{"arch": "unet", "model": "segmentation model", "dataset": "rendered solids tumbling over patterned floors", "train_examples": 97500, "image_size": 48, "crop_scale_min": 0.8, "horizontal_flip": false, "rotation_deg": 10, "num_classes": 25, "norm": "groupnorm", "activation": "silu", "weight_standardization": false, "channel_attention": "eca", "pixel_unshuffle": 2, "widths": [48, 96, 144], "blocks_per_level": 2, "block": "plain", "attention": false, "upsampling": "pixel_shuffle", "label_smoothing": 0.1, "init": "kaiming_normal", "optimizer": "muon", "muon_scale": "original", "lr": 0.019, "momentum": 0.95, "nesterov": true, "orthogonalizer": "newton_schulz_5", "adamw_lr_other_params": 0.0011, "l1_shrink": 0.003, "cautious_weight_decay": true, "ema_decay": 0.995, "steps": 38000, "batch_size": 384, "epochs": 149.7, "lr_schedule": "constant", "warmup_steps": 760, "weight_decay": 0.02, "adamw_weight_decay_other_params": 0.01}
Rows from block 5, named by matrix and row number. Each number is 128 + 32 x the weight over its row's rms, rounded and kept within 0 to 255. All counts start at 0. Numbers have three digits each. After the name is the row's rms in percent of the matrix's.
# conv: 3x3 conv (model.mid.1.conv.weight, 144x144x3x3), inputs 14-27, a 3x3 kernel for each
conv.27 169:179131127144090095135109156123128127128129128126128130132157128110116141119129137172143130145124123134124124142128131133125125142130124137134127120128120153136116115137161126133141119118127146150141131125141129115117129130128129130128128129128126062066186129099233179117122077119170165135131133133128128128128128128128128128128128128128128128128128128128128128128128128128128128
conv.28 101:179104148079080143116090125129127128127131128116127128226083081119096078102183250125139115148151115138152127117121119137151121103145243141131109143131149000107133232162154127116114112123112139159134122155035188122024128129127129128125128128128133131124115138136140139098163127124132076126097117140128128128128128128128128128128128128128128128128128128128128128128128128128128128
conv.29 089:076134087121123185132143068135129129132130128127129127255099137132140114161101130130132138102121126125119154150138148114082182142145132142125106136123126146156126122157187136194126144140120142131123127129049108124101128128128128127128128126126106127105120136102145153087200140215163130174161121117128128128128128128128128128128128128128128128128128128128128128128128128128128128
conv.30 091:034118102000140127069138136139138130131130125131128119128161117237158096159139116117119115120122129132126122101113095114197157202115135255234141151130106118035120083129076178138086153123110113118133081000181112058153128128128128128128129128129255170141125129131129069095126158087130123095250086096128128128128128128128128128128128128128128128128128128128128128128128128128128128
conv.31 041:088094141133120160091103129127125127124122128124125128111134123108133125038135114141144139128143157128141137128138151147132140138140105142120116129131112071054104058125124118109132122103122122140073117103100124102123127128128128128128129128128121121094127123106127097128127127133119098120130158137128128128128128128128128128128128128128128128128128128128128128128128128128128128
conv.32 084:118128123128068128077073136147129129127127126126126130152026085153129123095107127128125133127119129131119126124151127091131131122192136131163138136153140033117073131147126138153144100141129138131135107118078093116104128128128129127127129127125128143139129136117163119107100129106119120057132134133128128128128128128128128128128128128128128128128128128128128128128128128128128128
conv.33 092:117144120000151131124175072128129127130128129129126129167108141178109131137255115131142117126102112142124125121106133123130132121135176077129137107089132112111139116131137098133130118136119168127129200124127109056131128128128128128128128128129138123128131194138165115136121128123141157122150235137128128128128128128128128128128128128128128128128128128128128128128128128128128128
conv.34 097:100023211165149126103124097128126123129128127128128128194215165068082127167074109131124130119116066107119110123126140114064135082160085156127139143150168092137174081085127114133108130134128111129146142121134127149136130128128128128128126127128143106123123129151131125159119092110069135129128121124128128128128128128128128128128128128128128128128128128128128128128128128128128128
conv.35 087:115118149173090101124113135126123128126126129124128128131178111114120123106128118126168145124129153124126120098071131130119088122115041133135129110123110092096101129110121125148131091145132156096109078061125132130112128128128128128128128128128101167132109136133119140121164105130129089127158143104128128128128128128128128128128128128128128128128128128128128128128128128128128128
conv.36 171:158143136131114102149131112133129126130127124129127125117129143122127157114108115129119120136136131125123121133117128138115123149128156122149216111149178118123122127114130113120131128130129123086105124165133140161143128128128128128127128128127124119106141119115125104120179124112139128129166125124128128128128128128128128128128128128127128127128128128128128128128128128128128128
conv.37 085:101119124123084156181143110127134144127130131129130129132071102099142038149146110132131115131137124129142126187209103133067124130091094118126140122132139143139161141123173229158158131193125125089157120116128061092090128128128127128128127128128190127112146134087178166159072064053116122097158148146128128128128128128128128128128128128128128128128128128128128128128128128128128128
conv.38 089:155079119100012106097090132128126129126129129128130128111167078071122149076135227117126124131161128126137125133127145138103069133091016129123143075147255128232255147133120142129137119128128192144151182159054147124084126127129128128128128128128130128105110125082120153107085134127125212140146132134128128128128128128128128128128128128128128128128128128128128128128128128128128128
conv.39 083:123112119094122132138255123126128135124126131127129126044142125122155079098077072137128150125127131132118129172130209133111089175143111239105141157154179145153148137137215246129127237131134000109137078113108136095151125127124124126126128127128091136049129118122146130136109053138123166119124125105128128128127128128128129128128128128128128128128128128128128128128128128128128128
conv.40 088:093116136056143148126130124126129127128128129128130128121121111137117129197255000150136123139134133127129131118137135132121134137050142130134151255245010248217000104127128104107118092112123129141131069157125027006171128128128128128127128128128128130130117066136092047045118127087107145135132126125128128128128128128128128128128128128128128128128128128128128128128128128128128128
conv.41 083:136150077099114079091129138129129128127127123128127125051133120123047168120090135078121108125125128127101129157133175058117116114135110117073103141122115137101127179131123124100131092190130127104098121120106102066149129128128129128129128129129114155135136134117137081139140145125253078105200186134128128128128128128128128128128128128128128128128128128128128128128128128128128128
conv.42 062:133178179165151167155237255129134130133131131130132127131129107113130141110140172157176173146145130133130130121135119125132107081106094095073102114073108079088106137137120138162125137142126116104116186190095137183190128129129128129130128129128140151122129142130123141138113134154068126143118092101128128128128128128128128128128128128128128128127128128128128128128128128128128128
conv.43 171:204140156093123053132118089134129127131128128135129129000115142000087146101002007124116123125130133129140141113075065176109123138108116106134121126124191107110172136140229130125132126111108124127154059000125153115093128127128127125127127126126127139129124118129132121127081116132126164127128148118128128128128128128128128128128128128128128128128128128128128128128128128128128128
conv.44 047:091082124120121140100158144131130133130131130127129130086114171111108125140182142146146143145135124129120124125149113132150107133136081120119126132115134158100125158136102130146132135145125124134142132124142073117141127127128127127127128128128121143133122131123116105085131166146110131120129255129128128128128128128128128128128128128128128128128127128128128128128128128128128128
conv.45 084:112071089139137122132138158130128129128128128127128126164120106134098140101132128135129139124130138121124122127122112075084128020123147117135178058011133123130076118131146084137152130132134255115124255195128197170050128128128127128126128126126117090101135143134123127237115127127123119143127150135128128128128128128128128128128128128128128128128128128128128128128128128128128128
conv.46 102:134117163141101168121136122127135131128130135127130134117086109127156027118239151125133140129131136127135132151124119112146124141152229109094103114162134130119132134130127124123116131140084120127132088061120133024000128128128128128128128126128127091048119103041056130070127119111255129119132192138128128128128128128128128128128128128128128128128128128128128128128128128128128128
conv.47 094:106076053099081131055091132124125126127121128127128128237117138096128140142185122132123119133128128131129118111144157171255130224255196150156126095143117099206127131095142139088128116122127131129153153133162127146097127127128125127128126128129115130129126105119115108138126137140144106076193129096128128128128128128128128128128128128128128128128128128128128128128128128128128128
conv.48 096:001089148064102129085154126134132132134142137131140140137016129111021143134068152123158147130137135130129131133154140128140141134156130142139110136103105093061113127115107174160106157155129102116128114187131089144158127126127127125126126124127116107118131127118141126146124143135125137128082130114128128128128128128128128128128128128128127127128127127128128128128128128128128128
conv.49 090:125063037130096105134098099128131132128128131129129129163137109135154133118126120120120131124126123127130127124127124181167117120155182154146122130097092127108088104142149154131127125164133127094124121133114137135128127127127126127127128126127185139090255124111130100154148083130131134123136149169128128128128128128128128128128128128128128128128128128128128128128128128128128128
conv.50 081:102045130120100126108135150127127127127127129126127129219155115186150146132145138135124124135146144130159138150255128093232180121124105123124070135113138067110130134074111132100122140114142120121109093078138120129110128129129128128128128128128129098102124128110182129119135130119134111065119125119128128128128128128128128128128128128128128128128128128128128128128128128128128128
conv.51 052:116096098152132160159154168133140137133135131132128125132020000104106064116137131152197184134154130145133133179170157174187151157123124095072099079053095090075114153141118188137139155125138110059108119119119119120123113123126119127128127128128158173140139135097130144062129135127122121123066098122128128128128128128128128128128128128128128128128128128128128128128128128128128128
conv.52 084:041146199056059096124115133132129130130128127128128128177118080125176106184232108123125106127127083127130113193126132056098122035003078140129121139192191154255110130133123118131134121139124095176130016034095000072144128127128128128128128128128137134120225128116230117110125121115093136113132137142128128128128128128128128128128128128128128128128128128128128128128128128128128128
conv.53 089:098132082118070139132106133126126127125126128129127126118074123146145134138130136096128120126123138126127128088075114122122078082041135123068153113082107129155103103143181128129072151132156125129136133234136162122119128128128128128128128128129143128121136132167146133124119133105151155107092138127128128128128128128128128128128128128128128128128128128128128128128128128128128128
conv.54 090:130066139134115163113112100128125122128125121128128128114106101072126000133135033123129132115140129145137128130104118106126111112124100126107133082116132130143120092063119123075113105112158132185154115130127232214145128128128128128129128128128124176246114144147107190115115114103129131138100134117128128128128128128128128128128128128128128128128128128128128128128128128128128128
conv.55 088:149113130119080000125144136125129129129129130128128128171102128157108070128136080129131143126134138127127139184166114144053118241252127139116134121140154037108122148146142141126112247160120152156114138158118119153115131130129131129128128128128128131109116119115172144124158125085104130143139127098128128128128128128128128128128128128128128128128128128128128128128128128128128128
conv.56 174:255155131131128130132095125128124120130128127134132131122140120113133042103147119194179124143175130125133126115136131129059126118089173133124136136128127120137129071142136054117119083123119128134130149132125125117093129128128128129128130129129132127130142108062146092075144125184168129154134126144128128128128128128128128128128128128128128128128128128128128128128128128128128128
conv.57 174:128165183133138153192138128128129141129128134128127129118177095092153122109126127127132140130128127129129128130103145118141155128159126115076035123134088133162144124159122131117129140120135131154113119087126126056139128127127128127128128128128130093061131127150129135134120137129135130126136144133128128128128128128128128128128128128128128128128128128128128128128128128128128128
conv.58 100:141110227124119144134121157129133130129136136128131131120118120143136111133135117136127112132136113116127125136086127174126155126128128134130132139091115116125118190143122145123130125107129138129127131126142070034134128127129128127128128126127138148125128135117129152063140105131141152144135125157128128128128128128128128128128128128128128128128128128128128128128128128128128128
conv.59 030:085116115125126149123157182129130132134130130129131128132060051126115110129120113159196178146156134132129128134151115135142124119126116104087084120058100124090118146130107150163125131147128109113125133149128117126137127127128128126127128127127131136126132137132127127130112135131129129127133116128128128128128128128128128128128128128128128128128128128128128128128128128128128128
conv.60 073:210129111103138117124252136126129130128130130131132136117147117124172142150149124154151130158147137138132126179136121132116117146063118133130124158150188119129145109202123122111125158131137132183055138075149236140119128128128128127128128128128155137099151129118124134083126119086124137136130113127128128128128128128128128128128128128128128128128128128128128128128128128128128128
conv.61 081:112082112125124120072114188119114125130125127129127128132166106120138066126122095125120107103129127124126123117209087186116142117130129100155115147119087162151126117122234128116147131179134085150107210122151135130101128128128128128129128128128155134157183085086148114130117129076135123131135161152128128128128128128128128128128128128128128128128128128128128128128128128128128128
conv.62 107:183120107151090151150100215126129132120125136118126135204096000187129030154128064136125110133132131151142131147165098124141132105130136095111079099139034125137055127112127099108118075143119109106080135134058110173111127128127126126127123125127161130120105128119122138136133062107155079130125075182128128128128128128128128128128128128128128128128128128128128128128128128128128128
conv.63 089:255186156198199125169111115132131129128128131127128128136157131081116086124146166121127132123121128131127131125109122114136105152172131137163188114129209125144133193081094152114117131104127118147146114118119123077109128128128128128129128129129178165127125131246255097121127122140128119151119184120128128128128128128128128128128128128128128128128128128128128128128128128128128128
conv.64 086:076130150124012069097130141125126127127127130129129128137126114107106117128105100138133127128128119135130124118122099126062094090132118118139127094119126118109119095143116130155132123131125150148147139151153121196100128128129128128128128128128117098115119154120122158146102115099127120130125121133128128128128128128128128128128128128128128128128128128128128128128128128128128128
conv.65 095:141150255123114139090217123126127128129127123128132130087125000148123078148156171128122121127118074115124115147155133051122185135128153126122124146154114148157138130128094140045104133100125120130147086110137132147156128128128128129127128128127124133133104144167121162220117105132123136127127138095128128128128128128128128128128128128128128128128128128128128128128128128128128128
conv.66 101:123130130151149176097112163126129129131133129131131127101146141126089140141107171129131130135131145132133135131119140175143128140142114124192149125158133255234087158142119255121073135060118156137182125138113101111155129128128128128128128128127115134127118184115134104127124216157166109099092139141128128128128128128128128128128128128128128128128128128128128128128128128128128128
conv.67 098:099156149072108145037097148128129128128131129132128127064133121118132157081106115134126126127126125128128128110103123144104103136059116147141158111112158127156155167061130083080083131128132094177136136168161120091153127128128128128128128129129115120117124077114049111056136110106137111171099149124128128128128128128128128128128128128128128128128128128128128128128128128128128128
conv.68 097:090150094125131181159060112126126126126127128128129131145146117132166093254112017120127126125127122125123128116125110140126120088116167128118113222164135156100187127114133128105115067121131121075116202128161138141119130128128129128129129128129117057061129117141127120136110127130122125052117127112128128128128128128128128128128128128128128128128128128128128128128128128128128128
conv.69 108:049060144123074106115127114127127127130129129135130129126147131138206129133255141128127108129127122127130120116125126174125180168099103123092138174196160104137185154127104137109122140130133089102086086102110123093107129129128129128128128127127137122130126080124156083025124089130094116144115140144128128128128128128128128128128128128128128128128128128128128128128128128128128128
conv.70 113:198168139118074142198126125131129128130128127130128128124117120116082036129130128128132139128129131132147130131131169104098144037144065106073113143131095091113156124199155139119127141131112127134131244235167153255206128128128128128128127128128145177179115123143154129091117172139111124132119132136128128128128128128128128128128128128128128128128128128128128128128128128128128128
conv.71 105:127127121133132037166127127127127131128129128127129129120112121120127071097116076136121126125120115121125127123126141051076105007044108144106120094072178152127141124127109136122124147121122099103110132148118134114146127128128127127127127127128133124127132134121131126126135123077141121054131113165128128128128128128128128128128128128128128128128128128128128128128128128128128128
conv.72 096:179138121124147123144190128132124124134130126129127128076079136133090139118115115116113105123117092119122107125119129108079131158087110139144115114121097094202130125148130129090130134122126091126098046146134000114167127127127125128127128128128129134131157120142129128133119051164141124133119123139127127128127127128128128128128128128128127128128128128128128128128128128128128128
conv.73 094:124128133132127153239149130127124122127113113129127122129131118115138141129082109132142126125130137130124123128097146123181138184255202112108124021000078119004070159156130134134143097130123148108115126115132142239162128128129127127128129128130128110112134134130134137137128134133137037092139127117128128128128128128128128128128128128128128128128128128128128128128128128128128128
conv.74 089:091088140047165058130101047127125126130125128132129127163112136105092111092131082124133138128118124130115127121128112011010054031000003123152116088121095172163163144142144131216114152118145173110175175219121142238171128128128128126127128128128108121125136099107128128152076055119090141102128172188128128128128128128128128128128128128128128128128128128128128128128128128128128128
conv.75 093:105173122167179123059110101127119122129127125126128126121127101121104114136153129124129121109114129127110130128123121152137117122133101142123101143133112174113129255106096206115133134130128134129128128130123181135040128128128128128128128128129128108149179128109123116123080089148127119122120136114128128128128128128128128128128128128128128128128128128128128128128128128128128128
conv.76 024:134116138128103133119120147130132130131132131134133132112064082101097099050104086173136139234197193211135165124122117116141115129138080114065123113086123137098125126131123132126125129122126139141145131103128133125121128126125127126125127126126127135131126132134133126132132137176166180245141166255128128128128128128128128128128128128128128128128128128128128128128128128128128128
conv.77 093:152081136115041125143169131129127120127132127126129127136131064073215127111131117116131130136126126126133130138146139170130157137145119098114123131097053147114058101129095122134243193124131132126122114116024130079128128128128128128128128128128125129145108126137090138124115096131147136113114120183128128128128128128128128128128128128128128128128128128128128128128128128128128128
conv.78 087:025113142176031108124129129128129131128132152129128132203128139158112138110147139124121131121123127131127126102150148130151123109122106144152133094129170128120120111111124127126147130122133149198130073115062176098113128128128128128128128129128118127110131135132132131132125147174133131131090127138128128128128128128128128128128128128128128128128128128128128128128128128128128128
conv.79 147:208160119144148127096132118133134138133134131130131128093111074154095130144122147111119112091114121128144130135129082153120131147149152132172249114114060109056000219175142190202148155166130136209130134127085139177090128128128127128128128129128147141135135093116141090125097122123091108126122108129128128128128128128128128128128128128128128128128128128128128128128128128128128128
conv.80 094:098081064113121138125117147126129133127128130128129129180132123097102068124132125126103115121124123134139129135117162081078167101053127117130117125122176114026089133174127124145112128132125146111113181124146164229157127128128128128128128128128118107006090136069119102093132125120159131120128129134128128128128128128128128128128128128128128128128128128128128128128128128128128128
conv.81 084:144128113112062144084149105127127128123125128126132130047122066032095140066159115126126124124134133161126133136126102146136131084113154122133125118135126105072146182124141177050162145130128131137147131124108075116170128128128128127128129128128126126135125095129104100132135143125175081119124125078128128128128128128128128128128128128128128128128128128128128128128128128128128128
conv.82 246:141128119125106097155152140129130128126126128128128128124135122146168153155126114127125122132134128131129130121131129124131136148130129129105125088010058134147139139130135124128128147140123103000097128010117116124145128128128128128127128127127167131128135124103162141127118129127136131211122120161128128128128128128128128128128128128128128128128128128128128128128128128128128128
conv.83 022:131126137117128127109120125130132131136135133151148136042028080092056079109053084171138132177197175167179159129131140156170166153155136122112129110064124135080137147164132174170116149140104132130156134121118122143123128125126127118123127117126125127124124124113146123131111122128127129140127141147128128128128127128128128128128128128128128128128128128128128128128128128128128128
conv.84 083:152152147153156117094109063132128126135129129129127133126130154087145127029087000121128132117119142100127140143142092146066129160121132144121106117117111135131151131133114202146171123136093114129121216107098211129136128128128132128129129129129132133115134112130136096126137141129111078194124000232128128128128128128128128128128128128128128128128128128128128128128128128128128128
conv.85 017:125128157128114122123122119128128128130127127129129127117099127125077081085000002147136145144196208142153151130136142182159150193134119128114140111107134117119159174207134197177137185167129122118122133120133096118123128127127127124126128127127200144197137140167182137142108116128130133130122134121128128128128128128128128128128128128128128128128128128128128128128128128128128128
conv.86 089:128054109063026123121107130121123128127127127130127127126113137152164130139132125128128129128130126129130127095218129120132155166121133077075124099131127104094109079124154127137132102173129246194146127154133095042135128128128129127128128128128127091089116179128117129129104130103133120131130163127128128128128128128128128128128128128128128128128128128128128128128128128128128128
conv.87 086:048141130102094141118132194121129128123130127127127129085109145103134061116171103119135138119111129101127129106111178118127064120077145097147099139134137094176143149164105126116131130112131122112183123108062112136112128127128128126128128127128156112255156132132128146119143114110146165141124108132128128128128128128128128128128128128128128128128128128128128128128128128128128128
conv.88 086:120108135117114128255185148118119112119119122127129131255255113214216129137207169139127122145128111135131116125108125081038065058055131108210170132255240153149171111113125116107131094111138104098146115111178144142166128131132127129129127129130119115115161141124179128127173171127137152120140132122128128128128128128128128128128128128128128128128128128128128128128128128128128128
conv.89 035:162132228125128133126127135125121120125119122123122121132139133150173144146144120128113123134123130131129130110130099116113116128115073243144187255121157137120162126139128133108130132139128106136166065076122102119115128128128128128128128128128130125134124126132131130126125126137134133132128134130128128128128128128128128128128128128128128128128128128128128128128128128128128128
conv.90 098:143113101126084137173136223136136134133130129131130129121123152209121111207121097165125145152132134130127129137127099160158143149143144125161128176132099119100112125133141100134131112148153104139132060146090107207109129127128128128127127128128128111132159125143131103081132131114116049091146157147128128128128128128128128128128128128128128128128128128128128128128128128128128128
conv.91 095:157109152051087161000092161127129128127127129127128128118128133116096123230217144140144124129134134121126148168132138149082124118118187149126157116134127116126127083105130053130143132133167147131119138122131137121131128128129128128128129128127118128131118131149147184132103088133095155218131131124128128128128128128128128128128128128128128128128128128128128128128128128128128128
conv.92 088:126108000093090122118127107128134133125127129126128129149147130123051155116128107129140171129131157128130141118092132114142199172099251122119106107082004144128099096087127125115142155143138079255127232202250108122132128128128128128126128128127130127077127111125133201090100057159111123110118127133128128128128128128128128128128128128128128128128128128128128128128128128128128128
conv.93 084:086166205050116116152123134126126129127116122129128127093135128108155128106138169108124134113130131129132121159175142082121084115122084147172108200137095157104121108133117204114112169129131079092106114000126120132109128128130128128129127128129129139114113097125125119032120081121110105107156098189128128128128128128128128128128128128128128128128128128128128128128128128128128128
conv.94 202:125127125163143139170130116129129131128129131128128129121025081103067082147142147127131130102107122096110119127129161152168248209213180126067000136128135129138129117137126132135104122127122141129124172218118148127086126125125127126126128128127124128133119128151098128140134123130128068104135126128128128128128128128128128128128128128128128128128128128128128128128128128128128128
conv.95 039:097125114135121126116093121129133128130130128130129129197158142169146153141126127135126137157137161150135139174137130128133130132138134140255197131129223118098135129133123128139141131136132255255147148141131145174130128128128128128128128128128129153158131138255137126129116123127129136134127123123128128128128128128128128128128128128128128128128128128128128128128128128128128128
conv.96 087:039107110128151127153114107128127129127126129129129130118115064118132115092108072080125110119128126108107130113133122131099116154155089116137121141145072132002090115132159104146123093172155074150189108056115017030098128128128128128128128128130136155115134127089154155122100137143117139130145149149128128128128128128128128128128128128128128128128128128128128128128128128128128128
conv.97 031:126127152123131133121120121122120123124121125125125125128129123119115106098122115123117126129127133137129132130131130110115133119098115131131154133129126136133136135140129139132129134128132125158188110108114116148116128128128128128128128128128129129126130132131129137130120121132128126126131135116128128128128128128128128128128128128128128128128128128128128128128128128128128128
conv.98 109:128126194075077136132133120126129130126130128127126127142134121186129070141124113144130130123130131109118101152157152132086142078109163111084127129129120141143210118117132145140106129132101129115113222071121123146173128128128128128127128127127097130110121126126122127131125167097129146140138129113128128128128128128128128128128128128128128128128128128128128128128128128128128128
conv.99 099:134126131183182185255144080127128132120128132118126133133128080141138117162090083146126145132126165131127130102108116139141151207072160157124150107133079141131083116137152105104117125118163159151145194095128103002171128128128128127127127127126145134128128130110141154143098110138110161217126131122128128128128128128128128128128128128128128128128128128128128128128128128128128128
conv.100 093:102082125201090061123099093126128127117125128126124128136104105131204146151156103138110116156130121121103130141129124144138094120137111136130109096123115102123155158116125099126131144154125104196139141193226110053123128128128127129128128129129122139137152120122122121202125145139173049125103119107128128128128128128128128128128128128128128128128128128128128128128128128128128128
conv.101 091:055009103146137104146152157131130128127127124121128128107047120123192135111131150130118123091100084121126115174165145085114128118060054142144132140134074126107080093097141154172123196145145116131117125099082143248082128129129129129129130130128136121121128142121107103122101142156102127100077143163128128128128128128128128128128128128128128128128128128128128128128128128128128128
conv.102 089:116037189129118104122132116122127128130127131128128130124130121129035074110116094100132126115123125129130128052133213070222162131124123123109121112053082207115122107122133139121132137128132140130095108180106125127178128128128128129130129128128035063118131125129140113120132073124162142102135125116128128128128128128128128128128128128127128128128128128128128128128128128128128128
conv.103 019:059120127125120120100051113127128128129127127130127128140113160147113119108109103138137135131137158127131133129128131126130125143127085127119132116120198109125141159162134169158140162156129131135111121122125123123117128127127128128128128128128255207153156216255176176153125117127136132127130146126128128128128128128128128128128128128128128128128128128128128128128128128128128128
conv.104 081:066098126096117179116105067127127127129128132129128141115068101062103041121133092121124118128126122125123123084119108013077111139135122113150112125132143132116117133122149145156090144112136126136232132156132150118111129128128128126128128128129130110181139123125129103106115119079123131123136212112128128128128128128128128128128128128128128128128128128128128128128128128128128128
conv.105 034:124114125125126133131112132124124126129126126128125127110120219087179187129108140144135133196163158165157159170138131133155148140115129119085044183102095107087097120115129122117145124120154255255146099104110120117133129129129128129130128128129135157253117199205119133157123116123121147152122127129128128128128127128128128128128128128128128128128128128128128128128128128128128128
conv.106 087:129094128099019185135107125130131129131128126129129128150216171174171063125136138122117130118124125123159118135134084082158208103126203183164120245109061150100111118121114164148107176133124161110136076255176044183252128128127128127127128128128121114130111129128145122122128141137110138089131142120128128128128128128128128128128128128128128128128128128128128128128128128128128128
conv.107 021:124111134129129130113076125127128129130128130129129130140134141153135126183124127130123126130127132143136132136145136132132147131133125154140141255238196216150195143143138130130138131139130147132126085123115123119120128129128128129129128128128134122125124130122129119123127125132122130132109142138128128128128128128128128128128128128128128128128128128128128128128128128128128128
conv.108 097:105092128076073085067244110125127126128128128127129135128139134125115124115105116126130146126123123130137135134124122121121112129070141102125089119142125148129104080130106066000172122036137134125140156120158114124132128128128128128129128127129118133117134114103207245117169103089117125121104114112128128128128128128128128128128128128128128128128128128128128128128128128128128128
conv.109 088:017077086071162138200108227134128126131129128128129127155141138098105130106240126117126125114125145122127119143093138074124125115106033125130132126111129119074085106123160103126189091132143147130155119145213107197234128128128128128128128128128123110131091089128116137088123122125194115113127111124128128129128128128128128128128128128128128128128128128128128128128128128128128128
conv.110 085:095141113111082167126093163128127122129127125129125135117154109114046103095174113123130138129123119133130136130133118133053131122099105094131114130165117124105172129136144119128132192174140156129134147123092102177127127127128127126128126127130156116121125126108127063118081126129135044153074128123128128128128128128128128128128128128128128128128127128128128128128128128128128128
conv.111 017:125098136136103134073114000127128129126127123123125127157186131125180137124128147133138154124134153093116130123113121127067116119108120119117066115118085092048015076074128099074100099096102124093084162120115135108088127127127128128127128128128127125124128105131134120129169166164227145163165162190128128128128128128128128128128128128128127128128128128128128128128128128128128128
conv.112 101:122133121147129126121105156128129126129132132127130131134206121104123159089149115160186117144134109131191140156129146182073114113100128125123126128108151129068119239139116125115112093120125076136126136124146128129226128129129128129129127128127132124126144118132129139128156157137108082108125124095128128128128128128128128128128128128128128128128128128128128128128128128128128128
conv.113 092:178086158255153206003122177128131129130127128128129129145120081143106108118080081133136164132117132120125116129122120135129128128148091130133123138137116130117131000093109029119160057127154150123122088130105083131135128130128128129128129129128141142115123152143112130102103095111117144110121117122128128128128128128128128128128128128128128128128128128128128128128128128128128128
conv.114 160:110128144129133136135132152127127126128128127128129129226126109202131106140129073184150141161134128141128120122121099116112122107129144174149121134150124128124066128066062122100117113097131069008137057079133121130189129128128128128128128128127138177160115133139130130126112142215163221182128130128128128128128128128128128128128128128128128128128128128128128128128128128128128128
conv.115 166:132154147110135145117120141126128130120126129128128129138129066141144081140192176131127129145130128126120125088126128000000042000000000084078126087099117028065106131128117123127130124122126130127119182185156000031103129129128129129128129129128123116123129120119127122127159149141127132128103088120128128128128128128128128128128128128128128128128128128128128128128128128128128128
conv.116 094:131059147133071155136071102128130129127132135126129127129071098128041100143118052133128140131128127130127126141125126209150117201218153123132125091154105035046095148119121133121110128133132147148172147132110075123122128128128128127126128128128121109123192109171151139153121120128115128125137142128128128128128128128128128128128128128128128128128128128128128128128128128128128128
conv.117 090:128141109143099071126137111127130128128130128128129127123129110148054044114103099139135134126125124127127124065119132080073061139013000100152097083170142099148150158099128120126076126123132159222115124057244107119133128128128128128128128128128123131127138101189121104070125102127143031091150126121128128128128128128128128128128128128128128128128128128128128128128128128128128128
conv.118 085:125132117114107141125095132127127128131130130136131129141132164140140142130091199123126119116137169134133137022116118070155125005117138123114124126061102207146125134128132076098211034130131136130145137148101109120126129128127128127127128128128126123124112132120124086122121121164128090171122139118128128128128128128128128128128128128128128128128128128128128128128128128128128128
conv.119 026:131121137139108129129125082113121126113121125114121120150255141136183147114131140099129131103120126121107128037027056122041098115095089141133113216127124158108110144138156174130128158128130121123100133135134124125062128128128128129129128128128086108091111106110113117114184150134163125126161122107128128128128128128128128128128128128128128128128128128128128128128128128128128128
conv.120 013:145164145136130136148156117111113121117114114126125124059160121104189125118142077123125129108094112075062084138122144137026129109090117121113042111076016081061045113124130126123129100125123117110082149116108133122044128127127127127127128127127084081104081082085122097019112125123115118118099116113128128128128128128128128128128128128128128128128128128128128128128128128128128128
conv.121 037:149161149127136142140169142126128127129122124128126124058108103059157129121169040136124122117096093097095066158141150141141138147147180118103042073075077028101063112127128118133145071117139122136128131106098122121112127127128127127128128127127112122136106113127122117102056097041064096074066079079128128128128128128128128128128128128128129128129130129128128128128128128128128128
conv.122 088:124150158207142149212000073127128128131128128131128127133126083108106125114108111125128128135126134123116127136086135139084127094120130142100171132097122114128116121133124171141150132174126174046140043149073100097116128128128128128128128127128110124245165248064132113249071124123255152124246146155128128128128128128128128128128128128128128128128128128128128128128128128128128128
conv.123 171:138143060125006000130128110125125116124127127128125127158185143124176175108126151128116121136141135128151136077018019083000065128119066100162150103166146138172148121129137139132128129132126191099122179183135210255167129130129128130130128129131101086120125128140125131126156138177147156178163130170128128128128128128128128128128128128128128128128128128128128128128128128128128128
conv.124 014:130150142130130135141155105113114118118114110126124125086161122108206131130169076126125124096092109060062065146121139137047128114100122126116034103091036063069055116124130134126129090126120120116107145109116137120103127127127127127127128127127098088116074085104118089007100120116106118119094109109128128128128128128128128128128128128128128128128128128128128128128128128128128128
conv.125 019:144128108144106131137109088125126127119124127122126126132215135123152134109123136100134135084122125116115126105052049120020068121091034129132117172123117143089087126118130132127126130129128123132118138132115122121048128128128128128128128128128088107108101093112106129096148133131135127132134124108128128128128128128128128128128128128128128128128128128128128128128128128128128128
conv.126 157:127161130127130126131130129126129130127127130126128128178152132155145217164101143155166139126142131129127120075073073135043101120119102069126134082068126157145108088116134111105126116119119175255147000137218118127125128129129129129130128128129141124125130126138111134136119129136117128165146127148128128128128128128128128128128128128128128128128128128128128128128128128128128128
conv.127 091:129204188076059255092135136130129126127128123125125128098061143118134192061121108152130123140128140103133131135142127126161171127137145111122133102106124067126134161176179117100133214137128113137128255141128071132102128128130128128129128128128132136123054103135109117143099111147153112123095082136128128128128128128128128128128128128128128128128128128128128128128128128128128128
conv.128 089:046082125130111066138074000129128125129126128131129127147138132118173071137123046135127126119134135128140130125132118137135134132168126118130120146155125143186124139130092137111125111176127134141123136130121070118117129128128129128127128127126126119119131149121111104166135161131103120137229146106128128128128128128128128128128128128128128128128128128128128128128128128128128128
conv.129 087:125116118040065076141162145127128127127124125128128130134155178122166150125141043118116130116103140130139120094117108154134129155121119119077121131100123203113119118145116124070087131164131099127150128110099132124176128125128130128128129128128164160229207096136176159150194091218124113107129121124128128128128128128128128128128128128128128128128128128128128128128128128128128128
conv.130 017:163147167132127128133147095103125128119123123120121120134229149133200135143169158138139135130136139126130136084000120081000000121071118126092000113119059090117051116140125133124109113122125064042098128079079112088000129129130129129130130130129053000066065054084100115133127155133133123138144131131128128128128128128128128128128128128128128128128128128128128128128128128128128128